config.toml
image_size = 48
translate = 0.06
color_jitter = 0.1
padding_mode = "reflect"
attention = false
optimizer = "adamw"
beta1 = 0.9
grad_clip = 0.5
lr_schedule = "step"
warmup_steps = 400
Rows from block 3, named by matrix and row number. Each number is 500 + 50 x the weight over its row's rms, rounded and kept within 0 to 999. All counts start at 0. Numbers have three digits each.
# conv: 3x3 conv (model.enc.1.0.conv.weight, 96x96x3x3), inputs 72-83, a 3x3 kernel for each
conv.0:488596502527439402585456520521464512532567527586479535482541589491514496449460544489541518543531296580480481529641569541466404610455507515554500544461516555582513574620570574497505557454547458486534458534375525495422502498516479509585499575464524479501557401523490506515531568531521407549495590457488590479550515409560525522
conv.1:503500502476560504427479512475519507410421572528543567537600577475504542525507520529515568523520548468488490531538535509523505432497475579556580492580516587576524449524452545606475441513522515509547535571561407439492505501510511422455591568508517523492512504436471484473537605533484406459639515488538466506554537547475539487
conv.2:504480494482516479519539493477469503532526485454460533467399554601517490507670479521477486547469410539613507520497474560501413520688503483529578519548536491550513542542537486530582547527502496515481499488435538540444515509462523564473507526533483475509507405520639493465481518526478398528580545505497547493490397431520553442
conv.3:445463455600470445523607449506455469555532459489476507549467512538512494506516537518441438573534447525562531498516466558514506506590520552516508609519462538517493535582589486571617553502532546434546553576510510526506451430493547439448500498533491479568510426542602559504368511455518482470470570524539505475465475550519548503
conv.4:433450523556460492529581503511493461458573473504463500537488545437571479542449460479494512545481468478573493497487462501471489507560519538467494524601560526478445517544531547541585548577555531433528623629492427540442540550452459438430573508565499569502501428513548515429486486465457508456454558489492513501519441515495596499
conv.5:461513443575482533527443544464443451522420486491526503528419601402555493433507478579454497518571490532569499519453525501503546446546543505526490490526490421406507524518560450525478430510432435505505478540481526483469449468475536539448546599456536464555450471524502435445524507479493433502426419460572478480571560481478561542
conv.6:443558397402664453458475529517409521475439522509562530540473568545359490495487524488512458394634470464549480506543469430604447460554520416557592503587479510532538530503517556491522512534526515547437489445614438497484590520394536473488526523508550535399542486491514503537574604380608514473509527571441519531437619509475508500
conv.7:491500479502519515415543615433502472484500494401510565470474509508480501534644564504482439524496488472473493530527465502515558497580505455517458498511484454594447542519544544536511558517471505467531478580480510501532438465503474517452432426530520481508521466451557661602407440487450471482498573522557533486513472612533444449
conv.8:529482463418461445476481528511500488524439523538519532476477499575458458497448514488489527421490431532498481488489484476452465471428506449550484555539507567483528484533534503489500457482485513498510410447395467464551469436442527523528485496508547503515526494445442436368447554585583552589451425508502526494503592483555535453
conv.9:563495462537578486462566498420426522494570584463508555513466545527504496480479458557470478543518502481548477518485543512548528545494494526410428569625503433448454515548544490383433465461455541484491519465459430515516412409364511515584469498514514521553540430488520494480466457441555509422482523393550482470481547540500434449
conv.10:489496557472531558548591506512449537453506519479532592570457468542486499418455488523534486490566497532543483482485493477573542583594577502536483469535504479490440481508457540441405486425449572457465551415490497547400486476472476571495646634511616511415677463474436421495426565469459543513521466469436474500465516506538509526
conv.11:535477523443468521517595568377521460462531491480516518497568498536438413439333471514530516503542508515530484535531520531379438488517561456472503525716515482422493520531483535454504502475545570544507504477461520595538474499462550491501500480573527541520443388366440447467479536569600558520518521577559439563542559569499511482
conv.12:523499491511521552536459487485449462454458479470516454499414463524468492445524487451462515529517542521376393461421461498468555441474455500549522500484508513516517559515551586570555567554506554489502549553536561510448451449421382490506453582618558534573601510455432445558463497573519484534458594560481491456534557573514381457
conv.13:499493502547421555444505485478576420492578376481458486565548496398597479491483445547462491506448557432531496484443520372501589443551531527483495497543450495560508534516557488495557521535588502536573579495547510526522433528442568522437481443469558493574463564595542550443450510536448521484541504495525390493524379554444512546
conv.14:580492531537426425541495491469539473452548467508540504464591488447626490461483498507460532507501657514489513501527569523525557488477433439454555486555470487583516598533578578486514556460494576541529517507464494455537475567525462557521497493477548524436515497421454363506531528537485659512481510445505429457553507636511497496
conv.15:484519491465528549528445512505491482511502461486453520498527528426510454494603505499540465490427522468538434501486496485526513487494502528515498461402473500604589525523479487487518537488500490558460437411542502552464468363421553680508470477498537507537489533537513435485506442448567750500527528436530574510496307484516536522
conv.16:539507509472519499498456455530487543483481472507433473493412485450592506488437507535469501497579506532488406537494561483626506529429426479531531484489511478559604462523529517601514544504510526483495547518417457482431541538494479446507481598548473476482508531539526517488473471519526425601503502447514445479524641597512535479
conv.17:506454479525463460454461537525541519483494553437436510474479461503608525574407508482476453499572472479449518490518475514589522437415539488463562527496529497455505544593566505569542492542551518437465520480420506444567526554544514557598493503578527448506512557408491554417491552599545642494478606524509478469557576454488512514
conv.18:486598500457501480555480522487490558424499527535496539513509579442464465417484435437537520509446528496524539513476459501303458526515536498526527391635418505547452545503497554434496531482475469545539424561449484441462500504491485643534537568531510539570548487530382537452522561475502411349592564472454574456545394511471501500
conv.19:519494515505496521453542520492521484517384596538390459492561505474456570515395512524499502484620415547513518543485472498361407525440528481553528535487615451507418517477470525433488500475520479470508507583513481592476451548516499428447454503447515466499508521481484518536568601596497449453550550471540546505512611413504525488
conv.20:554511571492470464550525550438408508480433521550432518446538539414530476520500523513526474516513398502488459524551502495505461522484544536514587521499564524428461621612532572632550489558503442483520477498379500545431511440483453429504447469535511628518520538414493597476568462540512424439399454515542537437496534452483515479
conv.21:475442428499627477498527517429480460478534519505486547465538587475467536488409467564527508563456456468596472495491503492535480514500537467542549494558495444449576499561581463486555458454474456516523564547529418526438488479397502516528465582537511530516480452444533443422464537478467377413556472453559576584534459456454511554
conv.22:504522495459544510500497412446460501504521537479538485452447404450479545476548482487474487464490508483491407513496464489604526536566398476428460486576511461481497589547500598605547605545524460503543491493518482518452536495574481533568463466585600497498537479510599502500507519507389574587441496490531462483501484484502460406
conv.23:504546489451532486487468520530510503528421551486411478527439538498469529522504488573556516507561501526482476475521474472478450490455484423527518431506487387468521377395404429585470537676512509528493504571517525520515518513543524397518448498511507479424476550462621584537533550489444465539495521633509527454511503409517490422
conv.24:454400539519542559490427464536554449524484512415464492442485431456549444549499454483418515484518646531457482471500558531552574470418506510413500520522426535351473528525502503490454597572531446418539518496543549449497539592490543484519492512546421465544527560434607480518424489529579695367578447593522407530489546582543506453
conv.25:485488598534499494497497495511475493436506412458451439473470493508558498562614343507484526505462484533455490503513510581501457573472380503510497480562598430668535501567514499591543584550506536482535495605432535540441543551479472504427418517426444540537522468440581498439529535520480528607493503428492539490507476611501407561
conv.26:442543536490484579475450473522516520485380457497498476518548494469466451439511561479496471516584486520470492514555562534458459504544471590563473488459527424504548563478449601613518585577557524534494508571566513494537545482576493440496473422474457473479528594455510559506619587418530602458534509531516558544472441539551531438
conv.27:463417451537489474463574558498472448560432530519484537460517502487395517515442470534493482553501396499492502470452437481486452498526563448584590605511529558363491491491530508544577490505510538468517535556517449530536588522452542421484480558517524560550445455477515543476500497499435447483405426514526537519487652381502477483
conv.28:498480520537413393482498501490498504450503500534474473424493567449411501527507505513523578544382461478527535469459599534347441519534568529480522473533532564584619473525533499499519506504578495583554523500466462436548539455431568572486571547427555646567499492539556540498503508470514453529572568491512510515486424452468489523
conv.29:536499532483489520502450461482488509461485503544453563507431446457536484411494511516455492531526500530432495530477530504567543493404477500508504537435471495584559505495523525531481402453515536497480508458471486440495489478529539473501555577503523476469481441470536589542511488534433391518569563509520476502581648526504435413
conv.30:445533401497478459455491514511437509473423508511401498534519562487443571531353494551551497481553480428560463465552447470579471531586558515526520426507558459390531526522545562550554498574565528466479569463515522522501497497534579478508474539502497514484524511612555490541433504431543444442515492470497520497464589404497574495
conv.31:580559451455495522464516583481473578468471529524475435461415507539433520513583543496514425462421482417540602539430383477436540434572622502569606485485564656551509563560544542598521544605534551597559519492506459490586515510487529536498458440433520497471539517502482569564586547493530528604524528497505511413508462473464538579
conv.32:474425430510557483509515486468478492496492535441432501478454482512613528466452411438439426457481481573533484442428414551651543507493504466532569586595593522480486504522546502478527527570530532450454507498472487474460556497466541561542506474503518499506469502470511564501505496508631564504478452486491461507547500445481551558
conv.33:505566451466644467420470499483459523468454615452474515471480551512354481524502481531524486543474567476498453523534499468591583464502484511474488516534423484493514491503452544458433569558500503500410523449422463426466493556417517510600476505528481538496475495467545502444501539503610401430505569485550537464462615558435483488
conv.34:527564492553481488490454494550480451527427528490476507545534574450463411513470434566596557515502465472489478512573607503424534483490502553530456489466431452467475570481479575602510578636548520610424535547401545511463497468503516485473476436500491522570490489441538513418563526368538582455444463564515571566473516533449487482
conv.35:489529484482454432498529542482577536471466509489470529472535529420492509488478479550615439541397344489517519536550472477433423479501528518529461509598572517523379522447470517495530532567527440535479420497351515470479482545541520618563506437469512382493514592491459418494526446465475655630504428402541524487515360452503573506
conv.36:504531520496465536579505478507551401399472494383435467477494411508544436416454557501526563499451488536528527445524510500539462480506573461453506504575564474459556472509569489540545522607647472508545483401493542564617525543517494482547469473435503449531508644593476530538485516564557579477592554491485499634566466423577548542
conv.37:500479427517444453604598478474460526538500527472585463503448493479471556386405520532469477530689443517610503525512486526546494513526512468510504580566482564507439490530524442417487548412512494461452401575431470615603544556511531556497459468434527534530485394557449427517509436480594425564506460435527511482502681478484501565
conv.38:518476528439614473456550505496510492471532487511494489525550465416505480577417468469508479432637484479532481496494500442598480484570457494538562508641483406557399508510461522510453525550510494531461409581462531450515494558530554545502501523512571508488524472480514480435513475524403601390452570482519443533535493560435531446
conv.39:517416527471466462462474557477551481476433529554450593517544476424487432570514477577431584449484446467560539541451521420438480588595558491559496531513484494473572496517448527648475538559456499409464472541413476466514463490581504408577453473585519522443574534431587629436412566517451441613491518528569453565464511455479546517
conv.40:471508504493406553477481538481485483542466487551391481454508486521565417605420508530482453488487524508458476482532501535487516540356528504532548510596510475574410483517560518513509489489552544496509532487472499525569613535482565467460573495410517512513475477485503491593499505592464626472464451432491483475497612482461453456
conv.41:477526524472567475475509501485446476471476541519489525500500488459488551429426600500502490492604489508542522492515515432519509448505554501505542515552443519387525544516521543448536439481528493482523535465574456525587489468459507436527571456443528487508572484500408500534506512533531409430446451513494556535505557459473527498
conv.42:501528457427510447483492489525526495484412477549551490471490477501428526474382503524484437565497473473594511471482445545624566478553574496494503496532511526413498439501562558596618487538587506504491448477409426494425537541522618523525608580568481523488537533531468440513408476514586420493559493475473437463488563458428608507
conv.43:486560531446601634434456510478461451471442397502517503518435527542546436496558501526534569457541685487454504530528458509594526475538485460484597500497495521532467588518505518531502540554476516525605464458703495422508502509400523482436589490531595541409498631567442486536564600448579647532561516529448488490453483638502481484
conv.44:489503475451495562538583542393408476546414551564593481494501489529407459506475481522463473543483440561660550487473469522484568486567576470499523520528564549475456526518518484570536453498522551498463507538434458603519449491501538540549483571563578576580476558516511418502497516441477513483481490520533467482546545526489542553
conv.45:519471474502514479488503500507449521458550498482482505514505464509512490452422517500538469571544551457492527516520482446593523491422529475514548516599489505446483446481476510448489489472497488461399586278493438530508516526492487574530548526495578544495533455508489507478479479565397547501496387536493466464525679450450469483
conv.46:465529538488443509433399501497526514421423571516455431512456474444497469444496475481471605475410496417401472482493546470367532438439431552498459510511471532534469543478498583573465524599520498478493493567299476503480498516549456405486497481422509530476534558519481554509563491510518436492442572474492528519535472603499464495
conv.47:431380504572532485430555480515457480498599474541504510608530523379554489512558517465506524484543533487549497421446512513512479483521460517566575564580502560633458468533556499530565516515535520485519509611501436516509544496453608587490558487520564621486450506525452601531524519565550528505541490446437473524495378565510450462
conv.48:454491524511542434493534497528522557469576418566449396526502517413591527503448447463450513503601446485532501531491521499535395532520358483464494513583534420481474518538515514530458550471573451499437510587477496541535543535555502503438542471445493489519485442554476619526507486589521385520502533375496487512485543573466495505
conv.49:489511465444473529475460519500545550466374471492492481433529531486467465480483503519439455523562441445513552488517506472490499480493470489448405544662609519511497477454460554587498511521520460474498498584473437406567566561623534429425524431438479496486535518466495615529545571476541480467536432459512432433482551574509522471
conv.50:511524568491414433442462490534483561512460443420448513479471502502559480485458499514515538569531406505443531495557541531477424468471518460538546471420416508604491463507500540556500531575547497486489463454386542467500511578537504536544507479484475575450567597521513469461543535507516531571521532486504492547451463461531521526
conv.51:453505505445534520482499450516513451497481447480499492473435537498443511552613500457489516504472542488421412452452544461488546545519427518493497524565502567581482509520557552561554496521540509526544566591530501411431501459483516496558493536613516479548460450439553609489483464543496447489580583518467528500471568647497346393
conv.52:520500515542484480462489602411469566459535537520535555497489530482523501523398427463567481495455530500538554523530471526439429514531499388457527435644586496495434535523524516441486501459468465456510482518446435411547420472517544691505548500528558576460452468476455494492446454511563504420549512470535535461538376490513473508
conv.53:469531519461520544482536554493518558353377504499576568446497522487489500506567520516514502497475494504529571548537482531535495475562554537606558498440471525514499537507431674656491541478433420505504451445473447484508509466496480404484506519576515522452564544469484441432434532424552462550487470471585473494599578496551542548
conv.54:465496498484564542488533536474442443493455416458507408444463537469436565461510494486490452505607577474526492495480468554611567509498393498586578497548552505528548549553573527596531545534444488535528481546504390479541522447466441470448458437438496541528532499465454489530465538548546575581519430521457441419534635676539570594
conv.55:489455455488395364460455389507522540455512527506474559517527567475563572469442547479459502493384461447442446498486501491390383473428392502466476431518503440627549463481468480456490452396474499458485448433434427374457447434528460545508522598488501546464513527551441437497530558540508509462565597439511500491486390464492428378
conv.56:568510437484435550493447508477503482485471464502530420498500533444555454398503430528503462560498556453464535559462525445446549470531471521540480515540527569458564570524549516561512521508499583614432516528486447481523565525517541517401489510515597469551542520443422510556551494578538443484433423470508406429521508570535502510
conv.57:485455459456556538542556485423488567533410492567550530471450586551428494517444459525460468505553512481548507466439540556614558470494506510497521477454494468485569556594565532522557482418488538532436389444491532513444480427471488558454497502551599543549534490537565351453535550589527535474496493486504497515511590505439604574
conv.58:468399448546554487501456512438501538482529583531471483475532542373467521488472485520490544550484473565495486493489512574587437559521476472501549466541575474531527474565563505564574497522543512454529522566534501474418540468465636583465557496452529566482445513471365489488446493542516453410574421405492462487551453473524469534
conv.59:506488522515508486539539489483535480487490520507469578414542525489502580518427522540495529536559455552519515549561516573538429543523489488525533543557590503473508538580529485598536443495474467487542439569577545528506543500461536469445501489507501530541470477502498510429495488453478431381521406413573510497615592505567594537
conv.60:518475487471715488434506497478428500473460498448538494470530509515431575406581518511498485411630530442503506528412438478617532400520462462585554522459526495591432532505517504510530508474463537542517347712527471441519520467496533533462566555505513499524579565475466613498531406464536489554559461489532500454455626518505427501
conv.61:490482532443470544469473584495420438451366462540478484532468513539465510497479489471538562540518532467478561485511547471549543477475514512489531566584517476484424524598627554664594504533501526551563594522483434382531512492466481467467547557527521533545564540520444538531418447510434483576434544517499520509535626534444493481
conv.62:510480511401463501507562499541420478439421557435484475551575488575327541390501519505577492556446468496467568564522483519325489497562524473539551499485529415421490497511540505478536556567482576494485485463520562554522524559500467505483530531524503632525566495482505491538545470515550380415516589535441566506521469420529509488
conv.63:496445486423441487472526506524489455536448431493468506466534497601415472477472397442463505504474457519489535362450485493509495551509532565632553528378484418503517459525561460523572499543609510473445493440494499538512614555540591516540499484457470480520525502520550429416477566570538572593492539524403491498420493481575548537
conv.64:520460523449534559499494544514546520513491515460504482502525416542513437480531470499447490496503427517521481498462478496460521494539546508508526528539472463502458516435458532514476505546468581473385507511368558527514516526544421518589464436470492459465542453440560503504490517549423500604458449565516475550473561587497484563
conv.65:505491492464478582554480581469434458410516385454561465487433472495528370445489393487485469475495571467475575483459472511511497556538523580492563481613542495587478555558516576563502564540506518586373480487546573467609462537528370487425474499441487478516546464451456454440582478537466620519452505406459453560496484697510518636
conv.66:553567471537559481483471493491495515447488539528474459464525512526551551601465439536501458515487460535544502561586523520574471556496427499505480458504580398618600509579500522576497495489512490533461558605471495528457470438511454504559443568497477507456535543463543478460455410468478452614498511541610530486504538459445511512
conv.67:472403520532461529553488502487602518428618538461499466484544503321489532438492423565443525590380540519481541516468489491392510528497499480488501429506496540499462473482512467465508500528532505335526583556531508487431517543472508531434520491498539546444547439456499499508468462558442437511524451496547493519539382494510487481
conv.68:474506520460591444388541493503459449466488578473481523512507456570343608556433543499476508445517554446512497501507520465488498519507530422485520503568475531474468512527527540513484544538484531442475548393526428507486512508507502544626447512518515578452521474467578520497445520495551566546502486597479532512390646417486536433
conv.69:545592452547569512449446487491548510486490400525571488496437490524487375540534480488613417477620401488481469515540434529576475474540551521590555526492487524485452486525516545550572569558539496616516468625493482474416569515444507567493476522443566401444574592471508541475535457463517492498461503523461547476470542474463501526
conv.70:485499536542552487439464478510479448506643534408476582553437511456604465504478564502483441510588534468475483492495517535597574419430487504530444499477417430508534472494497457431455551508458496447469431469476483536539500442510523558489532424475540543516549533444539523473469476507581569514486406563503474469463337525453515441
conv.71:457539516483481477481493538511457494431430468511482492500551550479419491478491558462589524477484448536430475494623608489371462535492501533546491513421298479621602523544514562572520556506494465502411455537490487489546537576514432510545474578486514551499556512473489475511504628483501531566442581578489587497508519535484400431
conv.72:512444514509523553489506460421488565506535500538499469442548487454489549493579460487493464509438549495625459546544478528501548568604423569510514521638628518465572583604567557622503568510460522464547463529472381503483505454565550575505483418519504548483484459510505538543504500577508579558516422450587544434497462605529582495
conv.73:472580499525545437518419514473458524473483492514480489502493502415565614414604388489534464522521424480512471455498515447640501454521417501513464494473625506530547499510534529523566519509504485568496494634455484515412463484518435552512474473452595492462539495609429553430578429509508461646465524487509526471520447469504506503
conv.74:501525464526465477465494473512516550549462458488473485507488597514576466489412578468450470464587494506563426491461476473503468463501515444485548596705515514431498490472492517551558484525586432479522521546535461519548530596502541461444482468492420464557464481549500470590436565534566507409479446500462416415511494461513577448
conv.75:448482453552604473430434468514525535481492434482458535505491560507541474496505591525487521472493517495535510478496509514490444424506548424536517492562492426543565433450476456459562494531572512471437454565553520530477493480550506534428542492452524518560519711549456506519488492552600512451433499527474527505468296517496528489
conv.76:528561523547490475473419518547615544476415544496516533509538492566537463456474521489561517449614413450516480514598537502446480486486505477456467464512471466518498508440460527479444550531524462461557521645440429466503530542514550552507522489464454438448623498452411461419505464431622568383507548498494515518429483522489515491
conv.77:516501478548497524513420524435552515540586486547483533583492503534541471562504428434540509478521507453616501494519505461435496492532567489497545430590555575504502598490487530487504471510485449485493465599494515480486444457565549562526637569583494458461423528530487550380477419558469463515575468459490504527528443520449498556
conv.78:476509536506616494488476488541506514475474464514516485515571525544535508476542501476500490536427533497488481475440489494353477487488512514497490473554465470502444504500469500478448513483509491488502491670455497496476521414484490529528493532494434614512531567530450498550483507510481594462472555526515484475558427501514439508
conv.79:534488435514533409525496514511509486424495547516491489502533552486349514519467480536552387519443314486462470543513470503448413508535495516601518555513570489525557571528516582496466539524518555511456518537414507411489514563479506632592522620557528557528621464468530520516478494414533564564485630500488552469528428392482488500
conv.80:491493549525483561458468471454468454468500455499504489447493477361500506449413470492508593437583547507465516477471557429400555492431526508533518501451405526486431558525543536519546485485525461456551491545601465524550487483505515454566538478462544588500490565549402461536446502477469553431423457478529515549493513526475423484
conv.81:434468501488624459466552466489545501518461424495473565514442443535482395520389469445406507490679519487497455471522537523645482505506512509619538553544457458442469519492551538527545574556496456382535491485455499505481575613565523439522548522614513414501544510474566500476492574491574613502497471498414399501455653525473556469
conv.82:438567418464555525529499505448361530494409489468515551455454522503446486437526488512503441541622458458543414521556405496674507481445465435438513504475579468427394536539519532523561471446557454529456499533446462490478487464484475477513516564609502640530539500483533492523458489491424458625556396525540485404519704494518473492
conv.83:475540446518559369457511480464427527503413492520442553489447531520414580547428555406629400510626406519546457487477513528528438487505477481594520494496555504478507514564529517531559527517478397629389454650437482542462487418488444481461460460509542451512478605533501537482574396419523369568498418535478548481514556447471553434
conv.84:519527509405511554487438488481471485484547521438477540409482518546520498534509535537514500427549567446460571484497494465597538466439516527571524518524480436451470483527501500460480568522482500597498397346520520494546530445473545606497465454445480564481516468439549535500441449493575602429519438448533469496455556521473429506
conv.85:553516507430421439477556579515498473360406523429470544451459445517515471415468393582514446542499448491505556541386486440419492424479553532561507513494602532533523449443461523519456495495469558595445567431457512468484479487481471398527515516495443491497650520467538438438476468492508399511599583483541471517495524483492549584
conv.86:481462490531498561502458484474500453503453448475453435487502434492475430528490449530450522417562557487546546397443494436564563537570521497595533464433451473493493541543542529585564532537533532443456592552556521479461415484443520513503432499483492434448550551465513574598360408480495511470531610538496499537415483529467518520
conv.87:494476515618453474497485486521573466485611397530545498523520512374668454523466486515479486567557492502468488488470497551571527470463515550482503531551467498545419469510533493502580506497539437507549506499512462454479513521454573603400545540484517504555471455577489465465527418555489625419456466448508471501614458534467473493
conv.88:516407441505636433416401500463507462448466561569444500510548518460513440530460528469486443468547487456448522435434463529616420442497548510545519528614502424498508490512530540488497513524517488558439411544507468438445495474440478445483596522515585477472561568445430511519538418486516522456416433549484436509544448445452646505
conv.89:438542441502563499468453442486453453539524512556506505534393540347393476516550511492546482537486483475471489495475474451519507518598544574571496542452503402452459515491506484569530506536549453449479449576459497458394561490545488518391574642538480477544420425479532601573658547560394446501565606508518596441539481472480541553
conv.90:457456429521551403535574485513498476482620509545509578520481494455494515506393550531497507555503561559506515511469517469569530556516445486479463528553484508553544498494545471416558505431525456495459576405547460510521521470486594613410559597569493525609525393547512397505452454496484445486537424544517531502502532578477565413
conv.91:510579540382374498566462499505491512494556445506493458447445518520524551486489520457478499519392454547509471517621530454456506472492469405394468541571445423506590517516536502510529508556537473490533537320499581551534500640497450503515489515530468512525495487553580496516460658479435418521470629529526522479505428533514502481
conv.92:486489514502437577480464485534476484487434519482499516482537460585449418535471536514528442478451482459469482565513386587419523483427495437505581430520562535553414536555493552512508565549575488557482523475507515505489460545493452573505475537516442550506597541416533402550519471443498517498490523580431527443480474505509514489
conv.93:514430502562437499498462519452483528466544558481497458471527486418449498448510423473509512533436455526484517456488522551329468483466496541579462474549603507469382463490514458464524529537483499474481447474411476463499525445430487584529483457566531565455494466398465513497529361516511508522528467549488522477517397503521469457
conv.94:528424480690335465597523517527523484500505515524491528518526486498578547396454485495467473627493459546514480493506514528439478566467502512421458543457562533413566498508536525481548516495565520453475648521425474603506482517550433433487540518443512523556524515490435468456543469529525428512596442516502486493571495453584484519
conv.95:525458498524398486449443497569448494496419535539550510508465491455453563461497560596531477555344453524530524509466460500365491504545523517472509421533552509505422380448517449548586468527480492496489550521495496440480547609499467474411532584524489499604502526470499448554473506472446428405429441410526593485545390426539590524